python train.py --decoder_padding_mode="replicate" --decoder_attention=false --beta1=0.95 --beta2=0.99
Rows from block 7 of the encoder, named by matrix and row number. Rows with one number belong to one channel. Each number is 128 + 32 x the weight over its row's rms, rounded and kept within 0 to 255. All counts start at 0. Numbers have three digits each. After the name is the row's rms in percent of the matrix's.
# convs0: first 3x3 conv (encoder.blocks.7.convs.0.weight, 320x320x3x3), inputs 154-164, a 3x3 kernel for each
# convs1: second 3x3 conv (encoder.blocks.7.convs.1.weight, 320x320x3x3, transposed), outputs 154-164, a 3x3 kernel for each
convs0.154 098:141118128129069110183100128121132140097162123060093167100119149146129093095195126152127063131082099096086186185131123042101112142153079123144094113146127114117203167115112172155121177064091105117128098130101155159136149121174131165188132176146137168103112159140070034147126123098184118105146125156
convs0.155 100:084087126113144148154163135126066112128158098111118136053115094108139146099081076120151119096148062138133103131107152113091142128119158125138094149109080163155130109168106099107124155157142083111158139153112183124117120053126156101113093103132163126211111165106085164117101148080098138177116107198
convs0.156 101:117149088124164120158165171132135114156151119107177141150121190053088097147064110105106056132152063126139107103154172123148116087096100100138161152097196169120115155160151150137129100156201162142104132161113208052108076145161151120134142094170194149136136160143077147133112128152153118157089127128
convs0.157 101:155161127171135158130162092158150155152150117143132112146132084151105123078149093087124103160102143151117163131141172118132119158082134091138143139098118172137085188142112049116174146102168127126137096024134147099107143112125170150153100151083111078150236103177146229144128107143127137162100127149
convs0.158 099:100158150134108150149116154087087102117129158157129178201144110161081070111132158130145181082136103090206164179191091069135100105161121096134151090144150113149054118133106130170120122119171178118127118099124131146115155172146166134132078212135134051146120138165056121142134098140054138119144116161
convs0.159 100:150093183131118060114117113133093156157150144103111177176095162158099166128143112113152129125118118110133085178185135159151177099158081118193136161112141137130137127128155134113129102184147109086160114120128153053106117050121160137118167136049107110129080112088123083103126115168131136181099124115
convs0.160 099:181081078138201133124190111091131193107150144101129161167136080098096144111144120099162086112050109144083165113150140113167094070109111122161097098113087136141201156143125120204130117115150110111042084147157112144122120104164158145176101094113118095107139069132116114130119126118171119125142116129
convs0.161 101:159142094095082137145103153115135141141065187128062107173118138120144158119137106118140111084156099127079100096115161156133106077166095069203148129167144087165127118126123162084054108170098074125105127140115176066057137140189094105029121177125196187109169086097116154105089134172087141099120054125
convs0.162 100:141176151139144161182136176082147107135216113104159114190126078063090142100178164106145159117112157133143127126155149091153122098186121132162143130131096160163167136117173127172150111171137107178113140199129192180166120105113092102161165160082120145145171153177177043125169102140189185110058093095
convs0.163 099:129138148190097094127144125201182154123118125102108076145093095110121141159124129086085129101159102105104091099149083152136111114155169082150152172132062140098096135129175134151124135152157086102133168118119164138149109128160134107181118126081125168092125146150190120092146156126126119063151081110
convs0.164 099:190163137121096105182130159084162137132192112101099174165130128126163167118107175095097151088122178086142111142127130099134140211141154166158197110167151116177170107120089139138155139122144091136162145178135104203207116189127127115151145108145141139107153134154186136062075109164096167112162131117
convs0.165 100:075113133153140119113165134135097092135146086141162153088157150093100121139130139126088069093141148160108124163139065148077146153104136136122103123050147114158115180140117091182141109116139146151145138178121121189146131169100184129140114134138148140088086129136151065117129141195076177125151117102
convs0.166 100:141130135119109164063136081180195127217128048132133156096137121129108158070078137170149104129112104119129111153141217167152112052121171132180114096160150099170128165140055135165137157144075101136125185134188111085100121076149125108121118204133120129133151088134114110153108124132214162103131110127
convs0.167 099:174137153109112107168097142118119109045119147110114184107117104115093144193145073091083160111168159143075130140100133123129127151125098124123100115130152119181146149142128128164132104198133128093184156165157165183167062166148152165179138137137081124137138094103118189139176061132183084182181128140
convs1.154 101:139125177157124171124147141134116170174084126153100147115153155130186145104137148160168150160125188195148118100099131108079143123125111119115131100100155131091112166162137107047111141133125107160078113131118105096167159131086121121132113094061104190180107122154091112104087153098111181061121097136
convs1.155 101:120113162138133100108157148136106132141090109090137086124093209148121059148099109171037165174114118135134120150096177130106105090106153105119142063134160155188128123158114163152089133100165136141101121133118146154113064114117101135105143154124111114157181116120111134107070126127118064072125145128
convs1.156 101:137093159125145145182105150111105173126146135094095097155112150101087098119113096133124166247129102137159119125141125113148112109113155123076130120091077163128063092179105112120135136125075118151185144095133087120120145107123150130160080135139180154167146099116092057146111078055093182109114170138
convs1.157 100:117156120096097167161143054128069129088082161110122115112107123157070147151159069129146131176204101179087116096146124113171143115186114195116149106056154129076123122147140094080153155149161093076151139089043110191071082114112150092107140123153103138158104173159106127096100077129142175203111124069
convs1.158 102:141143081124139161131152112103191110159100135135072167146087104126146158194138155167082144090166123084147085119083137085151080140111121154126107104088145165096171123144159137161119088129137143068102107182182133139074056145139183133134151116147145131068154176082119092082060178175181150126154104077
convs1.159 099:155104085156126153146128106071098166059127144078200117167117080113131154138160169132081122074126149098191143124135141165144125182101083102184112170139106084160130114096139153096148132125094087063121164103084144172171127152114084082128091126049109130074118185168100092206151140113117092080136111122
convs1.160 100:126111169085182100125138132159101213132087144145119159171116096133116122115093116121108097161132115139101101075141143087113168104092146125058131129186111081144094129084155190144138093167117122125191117124194115104032090098088121189150041107114079140150077121119097139148149138132068107164115160148
convs1.161 102:089163119093113148119071155158120143134118177202098095135172122151070131096074139152114162197078134141122112132123145093112104113137148136069116132179138113189178152160115150135121182175116135161064176089099147149138147154114110174182147135210102188057157147158147180083087125134098132106110102057
convs1.162 101:132137071108085132197084080140145124169146195105156140109140129144090118140109123147139184091122091178166071149074142160069149140082113146099162102117122112151122149086138136106074223080101092137095176123145120094060122104132141103150135157154165095077101125125140150203138091080125141103064098139
convs1.163 102:152108108093097144183101076121127098137094096120113159124089156163104101133092158073170109128119152151124135127180115190141102148116157134074179114116175149179112147129080149149116165098146100134113087077115100145133073148131152137112140104101111151114148080132117160130155096142100152099166078172
convs1.164 100:131090102107129159165141157122121089149095171110089147128203131115148127076157174105103079133125130088130104107057097161131112141131089132168106147080163131109093112145118111120136160130137134134099116117076171156215156123136138193163080100109117087122079095162133070164049153049119145113195086155
convs1.165 099:119156149103141126119142048126094161163137096084149113144130126118118100127161113121120096170119148093135103180079131133148109147095133094101078178158175140110147155130136123119167152131151109154099126065120155066124106138125105086117116117108137166105152144131156107145114193151151139190111121107
convs1.166 099:117133131101121145141129151128162194158160118127153165122180141140136120104098100074098120190148099152153107101102130123063168111099081084107155146142136097107132171119104094125145129062151132082066168132159127161142149092120136100078115113156118146096041174140122168172131191050188104098080122106
convs1.167 103:111136087161147142153096185133137149109131132113107148125111131112144104119126146175092112076111122105134114124129066127128092107090142090063136109142112154139151130155144151108117173121151140131109150141192152130120148131141148091092169091140167119128093137067130120130154135118072120104159046193